Rows from block 0 of the decoder of a small segmentation model, named by matrix and row number. Rows with one number belong to one channel. Each number is 128 + 24 x the weight over its row's rms, rounded and kept within 0 to 255. All counts start at 0. Numbers have three digits each. After the name is the row's rms in percent of the matrix's.
After each channel's rows are labels from the 100 images, of 14976, where the channel reaches its highest value: "responds to" is what is common among them. Only what is clearly more common there than usual is listed. The data: small charts drawn from random numbers. In brackets: how many of the 100.
# convs0: first 3x3 conv (decoder.mid.0.convs.0.weight, 256x256x3x3, each kernel summed), inputs 128-255
# convs1: second 3x3 conv (decoder.mid.0.convs.1.weight, 256x256x3x3, transposed, each kernel summed), outputs 128-255

convs0.160 109:166124072041113117165100156072141085112094100118154160113119132156127120144149097156114106161103073140123125152117088120119120146121132130131093114116113127132147104151132159101118113133140144136108097114123147089106120198125112079105113175133130157080158155111113139135128142139113108184129122128112171118130141138121132130144112136122127070131153114158149100113135177162123141148164
convs1.160 097:080120097130140147079170128119146120118132138158144119101135109101131113160096131074122138150119128090147117149096150135050152134167122172111169078160109135113097156067119105091142126134104122108113101114108111164133146110087131157094139105147072086126063145124141130143101127123144108120101111149088135129157141135049118132116112114134142110159134109132147140150132128109122176140080
responds to: items: three (39); horizontal bar chart (34); heat grid (28)

convs0.99 131:141128144136133140175124107185112112149154138116100136125158101115094132129129144107116149114109077118111104142125090101114128140119137138094092157139127076110170172106113127140130149132079083115102134131150149116148154137148139134139181140156153129125153083157104155112150119138114138116094190089107127121158118118138137124099118116136111124115101079090139140120106145132086138107125
convs1.99 112:096145163113120159143126151151097164073116123117099132085129096135108094147118135113149157111182090167104144140170101126125122111132116156156115127138125171148146147093130126132125147126171124137113144133103139159123114148138104125144116105064139142112201122125131102135139147144134186139145138126139122113135149128130104142104086123147129115137113107128150151108123118120122134126088
responds to: items: seven (68); stacked bars (35); bar chart (29)

convs0.149 099:123146077132115161102123140137143136113149131149128107148152183093105113076120117134123113112111083135144111116121135117149103132113129118099174155131216103125152085127156171130113155141127146149111128093180161154135126113134127127154137085131120135087106112143132154116119144101146109101129132097141153091123121113142099108124154109131181129105116093133107141132106119138066125108114
convs1.149 109:108143128120147103174076108131157132128133149131081110161158122165083148143144102174083139120128090137124175134181121099138123136118130151153110146082072105168138120115104121120098104122130141102156132141126091106129148152136117115126115135106119173102127130125109103106176108100148135082138139157134068119132134109137134121126139141108096131091155118158067127155132122093115135127136
responds to: falling (34); peak in the middle (32); bubble chart (27)

convs0.64 110:126100092103159142119088119133123128130144139114125123105103146128136091093131123111134154111120139137130091152132081139158148128120127096138091157112135083119178106140140071118116104146120097127119118104068144144091108109139156132139096139110175137142111155138105143122107121106112103114136114117079117106060154163145132125150137121157145121135120130178132112121149101070102111150156
convs1.64 089:138135153154127123147157089086138164138138115140113121109099149142122106108114165197153148137128153140163126166129142104118162125108121129112145112130108068129154088182118134132191158159112117102153146131098089103123168100129118108114138121121098119161125153143135150114152135151108162109161121138102133143060147155156108105109115135103139105140192146119122110137111080120082192142111
responds to: horizontal bar chart (34)

convs0.251 083:127142102119168120108160136156162101118153092140145128114093137178133139156111117145151102133125119159135146107106095148159149147106164094134105113093115107095187089100123151116132156124179140142068112130115141108096093130136134150130110130116151134112113131104146154077162094120170119132112105090117128118099128121099107144104084131134139122137098121135134137098154134119141153127096
convs1.251 125:107147129089116098136111116120096155116146138166090143141122147133092123157173133081157139094123145130180115185094151174153134091128099089095116184151112102146139118126133123163113093119130102128129168143128103119134115098119164131091126130115146142141085167109128124152108122120113129103079146072158076094130110144108133100141132118115100135112150152139113122138112143142113066137148
responds to: grid lines (94)

convs0.237 086:146127100129139148115153138159157132116170155100116119141132126115084165109122149118146138114140107170128091158085076098132122111119149131101102135150115105117136135146120140106129105129120104114136118121140107089068151165139128112122123118165165125100117134114124137144113117158165150151115126101117086149097122074110148105130106115148115107094122154183137122109139116105144128111150
convs1.237 119:130107195112128134103144143114099114148134102083144108149153114137130088124105136150105135155108158130123122084162153120099138129120125159110153094123153123125172150098171143117137112132153147093142145143135126108129116109136081078182190166137110109105153103136132115179105098094146116106164127133168139134091121108141163133102140153133137150104130107135147148132133138115147148162127
responds to: horizontal bar chart (28)

convs0.207 097:101113148123085145132125144159132121113100140129112105114107098116106149127121109157138131108130146139138136096137118131154124143132149163141154131128103153161135131139119129122158101133147128154175102157135084134131129103153141137114136085131120144110129118113136173137108146172116128082088190119122125137138107093106105173106146154148106148101135149089101107120099127072175144136114
convs1.207 115:135132131130077115101128142120125125117100087096126104146107106157147149093169105126131102127103120143147117131132133117138139120090106111152107100111139115085137112115129105119085139118101114150071124180101130119132147110143126133147139150117161126094099155114103090132149103082139166163125150124136119098122129104095142135130129152171147117135125201130156113126136148146083146158090
responds to: peak in the middle (54); dip in the middle (38); step chart (32)

convs0.133 079:162143119177104071099117153138107123115130135118155075122144138137137128130121148111063126129144143130174088104130123123130154129090146134131131142111132136167145116131148122134156179078123144153138125062109196135124117135062144137114113129128088132127113126146105149112133114100162120140116115178158148140135140137120120114126153155131096174115090188125135154125138112098071083181112
convs1.133 091:101137096172103116127126121118090135138102114121125118114159108103120115122149110133168098122123119104109125114136170109145097165142117110158111094172090119141124135133177130143156134156081107160084085148130103111132138127132124132101121104143139169074137140159087122119112142125174138114112130164111091084114097082120131144121117126140180103076119195115107123131132152141148113093116
responds to: rising (60); bubble chart (25)

convs0.92 099:186145117088106142142092124118096174146079103155137121135115152152124136132122149107118142141168128100129160115102086146101166102139108094125141081143142099124104102165136106136128132129124111129098107138120151131120126134156109103135127176132085100163122109130113141124138129142123114145102143127139122098088162122115091119069096134124138118087128097116141147128133150076113123106123
convs1.92 093:072109136126100160127141143135093116115147145099106100131160140129111121141139125105174130149168106098123115127149097116168096144119150147130177101154190119149117134110161151091119109165126141151147144176088107141136096115101117087099137091098139118084105129104159138142112135122119139130117131121096104110132100157119141131129110109115105074109071123135159105103110128164182148192091
responds to: flat (51)

convs0.103 105:128127114135146109121101136137108135095171076165135110104146108128155174146181136103102164141109161126102162135149128125145131086139154142136142102120110141139122145153147112126064147113137152113109118166103136056152170115100131118125104084107129140144126106126158124127102101131127149133126115130094117134141106124117119111147144109088110092095162099135164142163063073115153087102126
convs1.103 102:140182102119128068115157143118095136132151111155091123166159121150132084105152126146129116085151139113140135096159125135156125135110108104148120163114163073134147115166127154100081112144139126157110108130147124088119116146192129121123178106159110109095133121122106135168124142085107106149166104134133159116171151111133156133126096175137090115142161165130122130126108131103141133092142
responds to: items: five (40); lollipop chart (32)

convs0.225 116:146133110076092152131142149084123190141113097058139134131160115119118116117091121121119134158138085125121098127163088109089120091100139126119120134131142080135149147128120120098121079139124136153178169111126157144133082111156140124112155128118108093169099144125143152113156126154146103090089137107124143135076166113144122128148145104144095123089127112073124121103115192123121156094129
convs1.225 098:120158124171111146127113099121072131122137134122047124152117148137104139124117129112153102125141120088121139156173106132149093111094144105129171077139114119094155131127145086109137179191127102138136064145148152120114094136140079139133115150107159136160169152132132120119129140163136171141152163099142087148123096094150119167102148144136134104085149108139132116108095169130116113190114
responds to: items: seven (85); stacked bars (38); horizontal bar chart (25)

convs0.241 100:116111124150107135130116109142108110173116147107136130145095139122158160174113134129096093120096137161104154131101131124136110106135128096127135124117137157139119091129108101158119177080141153110106156117106163109124167116132129159142132152120106130088139082118124119087124103109066132103123096064117097144069111091132146140126086136147106169147130114130148126143122126131111118131121
convs1.241 098:098152109101130110128127138146103119159105132146103127154100126116127094146113113124167112139167115127158131177110106084122116124094108116136074106135090102109071130101128139124122114162127130117117096136126088111178136115105154138089112130073167134123145098072160123158133100118144106111136108113081140155138122157193163102108135128114117123100125141181123158141146144124133071116132
responds to: grid lines (70); radar chart (36)

convs0.105 109:137109113135154081141134170124127136132105150083113163093164096157155118133179160111156140122136106089164157077149113160156108151136088115166174139096117122108108182160108105114152136096159135118158095125120143100130108107142142146103080075130159128165111055126119114132147124128147113166111084163121141155118131126133096146128096118114147137120104163160162130120128103126148087135132
convs1.105 105:081116154180102138149179124107130162158102125134121134119119152126117131121134104146150138137149152097110093097131151144183181152106187140130097098101159127135102107114084127153151156152121115151169096134122094085144144078115133123145153136138157138133103127165088133156172137119121163140163138111111147163129143085128146121116115139148122146146196138136131102124151150126091095134118
responds to: radar chart (46); horizontal bar chart (45); items: six (35)

convs0.250 094:109097136119124086104124109115114113165114120111138100132130112094127111092119148076110110171122097144099130104115118148155143122149120114107108152111158107103120192134122135110122102105100150075117142112121130083148131130138120080127131105133156096174123150111170117170134106148103114131128147108118079096115150144137103124155164128085107089135077135084117135129130133140115135137159
convs1.250 105:117112172133154115109174150100112136131130078129121158146122113124092126127141140132137139152183075168130114127114114094108105130173138143099123109101140144144122173084114130163122153143116139122140162108084135101174110169141119126167095119122135089124152122111107117160145150074121140141075142127131172136146138118121135113138095148163208133103120099117117154124116118158155091133113
responds to: grid lines (79); falling (41); horizontal bar chart (35)

convs0.245 111:162090168159136131168081127094130100100158152119146233134162124146121144113124115087081148146095085156158114118123157119143123163087111160118146118106104156123149126133119185125136145133133099141110097101124112115132103131130102162145138169128150121109135111149124161124140139086132135139152138141168133160134093159111122131119100092135110113184150145118125112135085110117151108116135
convs1.245 101:120098149134110131087148141140145154180088135134116148151134150114134112138173143112143092120166130140085128133139139111122132102128112125138145126101118163150118117154149105151147145143131167135089140097145158145151120164136163172116118138157145159116162141133153081090162133139138120080133147141179143147151125112121072148090157109151161126108120111164148162098106150119105106131090
responds to: ring chart (76)

convs0.76 093:114158132124108110116138122129127170121145144160132113097116170145119106100074121141123151108101096114170091157132143132103141124087119130139112136155121105128104135102133177136146140116151151173093167129105064142110154123169149178098078142101145132177097129112115116139113096083140156167123129097139151124143177121124165129158127116138179166134179136138116173124143149120135121109110
convs1.76 098:126115103136142099133082148119140120154119101179173163151198074130123123145131168125106141087135137180144106104093144140105145113118120143087120139148140134162173169154142153147140127144170155128110161127107178153115140143120110136143154157126137120127121089104155114134117123161113134150156134130119132152118101126160176150116098103162066133126119140097107137112107127119153107101130
responds to: histogram (53)

convs0.106 098:159123119114092120104095099115119149150107140103133156120146108115083127160124129110135086113141151138134147135146134124108156144136082089111150108150124095100158151139101119099096107085105159110117147135109131137093141177122109109150136137108104127160121112131126122122120121098152137112171154114119121104119124088116131129137109143167194159124148119148158110151116101102100105138111
convs1.106 101:137122122141079106157092121172108106090137166139160137140114131122133127098117169161126155143119151138139120131112104121135114179131175141132134130138167163151127157129176146107117151151129116138129135105072109145116122142129101164086167174117110133106118118097181116110118126140108137127119136135130114136159118076122180118131140119132061122123041147141139106112130089172143134117142
responds to: flat (77); scatter plot (41)

convs0.147 112:129097132137155089163125099080129120170126125125160101104140120090086107117116146124124147115132149145154086087126091183121127125132120136090095084126133115127123104129147109130124135072120112104122117119136127102109163147159139137131164127117153125072129161108143118169106114142109127112135135116140119111143143134107126117169112126144126102132114115088136098094167131103110073151154
convs1.147 118:140140138158151144097101146144094127108116152112095122095113107133130145145106128101156139128142119085078135157127097102108142081139135178130199057133150117139122098110153116146122142143164146137096128124121109148135088219140121115139136125147120103123126110124122107146080125134105132114105108080132160107111140132132122180105107169137157139133138112103132149119178099157199110150063
responds to: items: six (52); histogram (28); stacked bars (28)

convs0.13 104:093125111122128099079097126124110126149119113163156118113116109097182102109122097137109156125155158109133153112157112162086142142141117131150156097124123118139132147126114152135165111127133081139110156113166114134112063156121146110127070084140182128111121150097132125117118150127141142088090067125147193105129134108148039126145124120127113088108146094106119170114143105087098143138115
convs1.13 101:117107129183131187111155109109131117107145124156091144128146163137130155106131126086146060150104068076122188156137130153130068138106116088108173108118116142139097125141125126113128146136131139103177154133115114145124138126119100112155117107130134123136146112146133132159161125168122144091144123119145115141126104150110094156134141124124149142152144092113099092150139149154132141167105
responds to: items: three (43); dip in the middle (31); bar chart (29)

convs0.179 101:142158110131127141103150087145157153080090134117111175160106131090122124079117146137136095143116148149111131109128153154165109119138124113103147123120129170143139138129137138136093103146134138113164136152100158143166128140106122136110091086103128135118099127114100135153129100165149123091170157142186083101130166123118155172140156112076167118163144130129149133072132154102135120110155
convs1.179 101:157112096147130119134128185134145124124139107116130106143124151158129120113125074134095149105075141177107161103090109123090147145140145085101146116123141151102184124131086139109145111143124101104094113136103100100166071095139170109106116170121136131112115163109174100152151126108109111111115127134138114102130146110117094067119120170121086186125139135151131115109091181133107134148093
responds to: radar chart (33); horizontal bar chart (31)

convs0.183 098:181167100185150119101130129116113144180122147147108094150129112122111100127122176170130132100132121131130103142140111167156124079122115110137159107136132134151110132114132143134106104092162133138136157169101116083147129177125109176130124098147118134136157144125140079150104137133101113142178178111141142133171187159117152116118112110108101106076134154113102115112183149111122155147101
convs1.183 095:135092125085141144115150162142134105107115108136122158119127141146145115122119079106065137120128122166152171143106145157099127125115108135060167095108106169108111153156161183142127141173148182160105118116118148138101099150108135104144148096154113160116146146145175082151091119120076096125097124155135127089101115097094095129099166181125110175139126143138120133125079131153119112112132
responds to: histogram (41)

convs0.165 114:099122135109110110130083123130137122093124133110127109099120080195170125108142103084105108153122106149110149102131121152094128121098119120138077132151123117159125128116065099147114130106128124129143151096172161135228129129129127102094101137114081117176149133117081148119096133097085104123147143122104123126132145160116124124120155116120128128143136116125106129094118153165140125159147
convs1.165 096:135148166154151104128139105123104122184083100153112150139122131074143116159119138152145115131161150094100148118106121187150116133126139108107191123102095124153131109089135115092103127114125154141093143153119083137131111139204096147199116123140159130139142147134095115145099086120154178141136168170105133200125129110115130080124128135141141113101107118094109139129136115087137133086155
responds to: one colour (99); radar chart (98); items: eight (45); items: seven (31)

convs0.173 089:091132138121097149133104094114123123137117127168137172095137146118125119097111100133147101133125076064135130182151141123137102118114085108162103087102139091152153097105136097133081154107135097129117160124100122128077128149142103091158121145143153134160142146111118099107120171081156170155147115099110119111163138162116144153171120125129098160115117148079129093133127129107137112121135
convs1.173 112:110161130092156140111159157201137089122095117140122081206135112111134145172116106131100105144142131146089146118141146128105133120116121139111140090125117108079154121111111131137134133130166167107131117134142152162137116149152140139172164176152130141127160145138125130153148129141123083129111159186105136154122126060138162150108133091142141115111101119124135137144129142126142158101086
responds to: radar chart (30)

convs0.188 102:163118098168106117119140097136144120116125151098139118129139120176105158130137133131108101138080105176100158147118131150102146125113094122160115109105127123125147093154092087108136155120092133179100124162120122130122097159146129112110123147121175183133132112116134140119150117124155140128160100092098120124083114120156108132152112140127150076159176110142142120121066092131149154099121
convs1.188 089:087169164092122125110099161108139133090143161132122137099135149082134179123111168106143131094175146139127137110154118137120110141137141088114099152127108141137130155133112117133165110139102164136159128131130119177140104083143140160102146138126120150113125107111108123129094114133113123124072110139192126105160076142103128132135103105125068121135094126138131152119144116096103141136116
responds to: grid lines (88); histogram (35)

convs0.217 096:156126126114105110140127107134122144080104109134128141111130162148109151158139125168143123115153126127152094129150095137105113143092132152133126075129114127133135160140121115138102118123095096114105104102106140133112147129118090107128111141087146153107143137111110139156120104155122126155110128132151097135078129112135132143137079126151097126143093122148151040103109153113150111117098
convs1.217 096:119168148128098153111149135130098140156138172115145125125125120163137115153130136096161139143113148080181146157173147123123133137139123131137171066126169112124144175145131114132134095112132149098139162116119136144128139126149103173110114144178132138145138157128128168136136128136125160105111139145106127121157137154135147124112168176100166143114165169133101117169129127171104136118124
responds to: flat (99); scatter plot (35)

convs0.85 091:127150157192091113151134145168118108153125139155140166111163167086115164145123112135128095109134171157103121118147104130134160115105134120129165151132139098172092148110141123090089100126170161127154105105119108135108126149110129122120092175111113129135098093092132148143132144116153099095127135156126176145083127163139091128137104131143137138084105138109111109135160105111116126149108
convs1.85 105:141129138124065116111074141098099123137194123138141150160125116133106155137145165137090081138091130128110146139164165109145108138167148149139088167151068114140153114179157110147144160085136090097132193146114143111127170134126079116128125129145153146087103112125124129089084146138126123122128166117179134135118115123106151106138160130122097121087145163100116135118118107162134117121115
responds to: rising (68); scatter plot (33); step chart (29)

convs0.72 102:121116125105158135143108138143141099086120168114142127109144111144095132133114143131120143168128101165116101091120131109099121122119156143125101179169133132112141158133142116160131105147155118111182120127118108150145107144099130128113096146116113120162164098083107150144150108114109108125145106116151092096119114129150138106163104095100098175151135166111148139143107113106156163181116
convs1.72 111:167138146108133144113121116145104137138113130116115144161119140144215155121166130142138101129188143091123146125146137146124150131134174091151105124124108149131146088090142096072130136100127136147104141103165134110150124107180156151145123149148152113128143161150103148093113122165133172123143172142137165152173152133153095134147161110111173099145094135164099115116144112169144141137120
responds to: radar chart (54); ring chart (41)

convs0.91 093:183127169191144133132105113145145132151122099136113144163088151148128125145149134113127163120108118120148127145127104136124136129144141089134124156130138159120123126141141184134119177089151124131100122123115139132126113129146113159116160117155123152128121186164153120120152092130145124144142083120107144112103173110133136105067089126108099132103138164124112121118163108102118113102138
convs1.91 106:111150076133135111108106139141125111097126156089161108118125109118114146148128111056101126145082123117143114085156160082107094140142124130117113128137152156156164153131110092097105124140166160088188141065105124164113118130140136126123134148125103131121107103113119133139141163116094078136123106131110110100151109145092104136121101115119123152117110074109113144083074117142119175171136
responds to: legend (98); grid lines (84); peak in the middle (34)

convs0.123 107:149094128154162131161125139101113174125138102163108145099103172138113168099131110125155106139136117094090098150109111135132113134121127148103149151113133080123124122126111115104159148142102140158090127091107137149092093142139112123107176144112159111179126108111171138096137100107182120130120094091128133120116145090137121119138101129138145160132131102074093152139067144112119129143139
convs1.123 116:140121090122118118163094120108102111191155148119087093136150121153128125117157124120154120158100098136105161116139091095104100108132135102135117108174115142144153103141147118133157116166143136147136088131153121117129156115081156113150144178117148163110144133116135121170155143144154095131131101115148135116131099139139108156144129108116110119095143100104132125164085119114091146172071
responds to: items: seven (81); lollipop chart (47)

convs0.178 100:121154162159099156117077142133109133098162138124161112117127144109166105128140089140124111139118101146081132158115085119095109125125098115139123141127106085157091110136111128142152173107116082113108141121153114124135134127135123099133109093104143182132116122142094114126123123140154141120120091107153126155091169107136072133146131132147200132165090092083123102114137140131127148140131
convs1.178 096:108115116135144133133139093167159102118106119175111078178109129149138165130080133127141148102135117123128115164136143132156104159130144123129157113140121156103110146164130113151131141116110129125119145112136141190163114143113183159138141166130109152148163155137159122156124104182151129154136116128106108129077136130144164135137159119111089119132131121114119142139129117123130098140129
responds to: histogram (50)

convs0.150 116:161165118146122124127137129119120171140136151104089129142146144085146117156117128134100183097107099117130085142138114133156153160104144107126154114093179107125159137124137111127177156119120131097104106132134161122171133123116141101106151140157159129119087102127106103144150153118146106157146147128134122113070144123116116128161130144080159118087119153106135130108145106122067105129151
convs1.150 105:116124131112087178112162131123132118090126097130142117159122116128130094149104134105087142142127138116149101140151142120110147131179141134136116123155105123154124126131149135150177174060141129141146139162112132154130085121120099097127111107114188152108109132115095142120170151129148075141124127100129135108123100085097139121125142117126126131080136121133120201134159110145170117133084
responds to: grid lines (86); horizontal bar chart (71); items: three (31)

convs0.70 093:130101135120128113109127144065115133133195114154145127108141116107135127106165144130141148126079110160097120120160121099104104097137141128149115114112086110130097097109146134154102149109080098176090117119149150098073132165119142128150141162145113134182158134103148157084113108106137182122157092154123120115090151111106108126171121124100109164104136093139145143130129111097129093147114
convs1.70 100:176172117099166128174126119140118115111109133121145122134114118170096150111134121163132147146134125086140095104155112117108093156151089139136121163191149111154136120101147108103128105149117123121156127143129124084111165115163151177150153147158121126113118155132127155108138119091138120121114109192155139171168087077125129152075145129111121096143104191128078122191134154127122128134143
responds to: pie chart (60); radar chart (29)

convs0.83 110:145071107132130137110116148120132135127132127177132101106123133110153171121112106094129132128142105072118122151148095104107151122134121124140065144089118097115135073128096134143135107085108163142131122113125121106059124165117120113120162084076125120133127100138098220093111132130158164104124120076152116124122091127132137112180084107092116104132150106104125136120113145155154121140133
convs1.83 098:152089129139116152153072120100136119107126149132139144145155112133121116108085128131137119158162115101163142135151110149122127128157158149131152123138089146138128127126146129102103119154120170112138100140154146148121116169146126147104136136162126149113125143133116115097122127079135107100097117150161118160153099132178122152102189115120153116090082095149156133146111155104103155150122
responds to: one colour (82); grid lines (79)

convs0.169 099:153125179151099117123171103159121140183150157128112172141136142169120182152097143110098194102124118148143127145112109170150124120144106150148128126130120105138186130142134096164113129131136117119135144128122138127151151120107099145119138132101117084172118134139118138166136115097125114102175150080173111112089143195113135081154111130147106113125123173138108126087128113164131148164111
convs1.169 095:133105151114162127103101109148126125152099121130076124151143140127161149155127166118112051126175112139166153111136123112111123131130144113127078130106066156162107103118092122088136112098104152117141121115165165138096134102124111163176122122128111117098168112125132116084141135123125117125116116125131151133171092161107129181097114118085137144115099142142128154113128142142126181079089
responds to: radar chart (48); ring chart (44)

convs0.139 099:155112118162089129176099104110125116124127129111149117106122163110100138084100105127219137117125144127087134085106101104127123154131073149153155081107094094136131157090103089156112113121092115118119083124156125124138157149166097104117160114103121136148114121099191153115150145099151156106141131159130152106087162129153089132142122143142155136133160123132162132154101182142137148114129
convs1.139 099:102113084104188144126157133150131092134098157161087103140083104145146141153131137135143092093130106125115111119089142116137115140136117121111110132142134105180118106124108157115138101147115103142145095162127166122114131126124119129122137133151126095095071104098140143118156135129128079156105101150085190147157138167096116179126128136111125110126083147148124130139101123112107088149105
responds to: legend (71); horizontal bar chart (60)

convs0.40 112:126145125119147121116095128096106151160148106117145153143117121082134113130090161157168131101140171091119111091130084093150119122139102113146165134125141085137137145095142106107132088124151119085115105145155162152116137150132151127105128097127153140117050182140104108095107131133120172121092109098140164117153169137157093121134135144140108106105173110125101111172112133141120141121130
convs1.40 098:101097107127140116135121107088143123113114090148098134123119148119089124137157120161153114117056108154126100114126143124110086137108134071057147114085148123132123153174112136140181121142094109151128125142126132107165119115154118132131118115119130142146096112097166118160145135155146116113119092072112104091104116195123147072117168090144142082132138112134086096136107104130112105137145
responds to: items: seven (30)

convs0.15 107:168098105112199147107109123129126108133151135146116082096094114120120108143128139169101134138124199129145141121108145121141136136102128142145113075123064152137125134116105099099101087158123118107105118125126137095132130165124136137106104134103134140138139103114129056133117108132153139115127149119132102120112099160144173099136141079080120106108096161137131118122099086097141147152126
convs1.15 104:111120148155140118149145148108159083202134145167119104100116121111145111135123089100118101111159088088103138092121101163154135134103152124116139141161140114114102133152143121112122085102116141141118118177156162098110094121146132121151167152169161131157142158140098141120128133168125089148151131131122141111126120131152099113145199136116144154115170138135128124160111138164141112087114
responds to: items: four (36); stacked bars (35); bar chart (33); trend: falling (33)

convs0.5 094:148139140176129113117108170134149136093132155139143100108158137113135141110130168122141121112110088123141131094123102120134166122104130118118122114086107101164153109130128150130120133104109105097130083142126079109137130148130142127099111107111131103025149143131159133146127105108128120139139120145118106097118130135127092102134126112163161155133136125117134100106100137082128091142122
convs1.5 090:124126128094116114093150139123130120128129155135120164135128129132111145124136146089150120143131110118112121162143110125115121110166139107087144154094117126147167110093133114114145118113151143118130140125131153140163120127143099127192174131115133113113135181132126121113170115157110162094114147122159124113157102140145070128091076088128125090119082099125117152107145099163147163093119
responds to: legend (59); ring chart (30)

convs0.94 086:087086121132145162126124136131113116092118108103112127096139126121083185171131101087149112110140093147125151115139123120114137104154080146154116131127111112127128087151152125102126152132120136119095136145102080150049152113116120151131103105124099109134153175147086162156088130137096179118103099126176122143113148119137141138155112159140162113160110104145112121109121113120111099160129
convs1.94 096:144098149114141155106143154129153106147119136112132099138106095123134109121115146169143145162126116136103117169123101166129117134126162146150148122126088148106129072117096124075143090146132137140141121198110122155136127110066180122145155163138139118093096125108097120093114110084104133145130129140094186122161129116128131121096117141080120125163072127157138134140108152111167122140181
responds to: radar chart (37)

convs0.107 094:141130117131144138108153096120156135155125142118130088119141134156161092136155136105128101097103113131113162134148115120101163109140111129124122152135164128104107110133097135096134123118121172132138176129158178118046108153141097097131148114109102124137150118141153176119147112139127141132163154083075152123133116133148163148139050123135128138097123102136121122154137124116134127127098
convs1.107 095:114171126101083102177142127187111142116146137105117181186135104147132151116123139164129117155128090134101174116167114163081117157123190108150132110135108146160116122103113110102109122190112114134117119099154094089088179129139137133118104137128089108117156156093148126128163119086153114150085149145127135149156114112103146154129144139144151138137125137158093147120111137139116169106162
responds to: grid lines (74)

convs0.254 103:118116115114105135164096109148104159149086098097091122102098107102112156109127134104094136151135140112140112091119185158091147067140087099125086145122152081110116130127113090150157127124094133084158105126125082145127156103091137129130125113096136120167147124099121137094173156121090135112115118103096114088084139131152155130138109137121115138140134101108185133150127144133137138148169
convs1.254 093:123132182148109133140123140110138147144134082125164144156130133088171095110144113182129161110157162141148151133155103121150102115147116138153164101126113106113206104114137126136133120103118133149111111164139110122112120193185160128123108108104128113108160124111121153092159112167108205145091140111182115138125135106152101098128126108129141131145121129106126124108101127152156124232129
responds to: radar chart (45)

convs0.249 110:171100130143115092121160113106111157127119100160154090116121121088092174144110100145092126121162155118136144126127153155121079133084134121113147115125174096166100150103141146133119105124107097133149087162125135129102156123119137113113121168160093125120106094126117111143069117121139112124144151147144152100111175136170125132143117104135084106146110138145118149116100146112091120153120
convs1.249 097:104121130117154105107169092109177067117128109170135148144116126113151117132117115127127103111115108104110114145092118146114148163164117117141170108119165106161123118101154121161156172111131147139103132132112175101130096074103103095131078146165168095098136133104153102131103138106138127140125131120116185123167120075120075116104125125151152087130125140135131142143129136173184130105104
responds to: flat (91)

convs0.240 107:103106126162146144120168094153133136084164149167153085122131178144109129115117154092166136135149122116088112102131104134130114119098144115098124108117179112123165087121108134125149109140129083156126102112142132156097103120104139146097129120122162108125116077109098151122068091117105090134100150147098136138135143113126075112144136109180126109129124104132086126140114088096111149115112
convs1.240 102:091138131147086126134095106123136138127111121120130132155105123140150150137108089125177129106103138093143172175147137149137106141113132149129143148089083104120110103115169120128172144099111113139111143160137134115156120149135120158117126104127166141181144156149105143101147085173141127115154152143114170130101108105159085131100159107138118108090125125136106129128148115144095130148119
responds to: pie chart (46)

convs0.51 094:142095103170123099126134099163110124142103157154117087123153106163094160090108116105107136119095120087100153146118134119132090076098096122155118141103095107124097098144127140122108130138093132146149124155138143110104140149150184124135153134130104167113158082122114144109096113131174159105125150081084133134125107142130125134098148138156086113090145121155149125130107111150084127106130
convs1.51 110:130148162093145129117118151150118114111121113109129109150116076099132146098125125125141131171094167117112145125209079130149109099122162114158129092105115124091156126103150122134161120168135163171099132136103107147127124130177094145150122112143099150117164125131101102144113100107184142124118105191115155132129102116140161144126069132141087109151077126129141132143143148133133155137108
responds to: items: seven (32); histogram (25)

convs0.61 105:115139143081142145121165166107112136119133114098125108140140144123126116153112091100120118146089113118091092111149073135101125168123184148121093094129170121133117116118164182183097109112112111122131118130167162164112124176121129136152126153125147120121106102114135172127121128133120107111116146102142144142116104145115102136158077149131172126133124129097100103149179161092197151095104
convs1.61 099:107141183153178146125134068161129139160126143158093130140171111120101104141143129140135115116161130105150111122090135144155128117175151142113125127131075128101069077103144142146114176125139121130095147147099163143132131184102115121152123105144137146140152130133092121117132105152107126098170107161070158136118160117140127169092149175141126137124147127092092115166117117104134144155124
responds to: ring chart (41)

convs0.32 100:154133149068134102144065125118112154134124148163126136139092107124132114131144123147168113104097101146125189101142088151156159148162114080104130155102122089122109106110130177163095131135089086128112073137149137142059120134150177097097141150138099143130115104147145107126181141135156128121106155117137119105107107122163145130146152129131126133165166098166144128125124132152101176146105
convs1.32 092:131150147098115129132087114103159103134146114107140098074132129137120155122120127153130127134106120104163107129135082148184133136163139125194108086141131138120135141086160101077140127122127122098107127149168134100128126089157136160154115118104117114125138128149150142107132117108149177139178115099083147139120125124129097082113102133128124106122104152161137112132140072127115140116107
responds to: histogram (32); horizontal bar chart (26)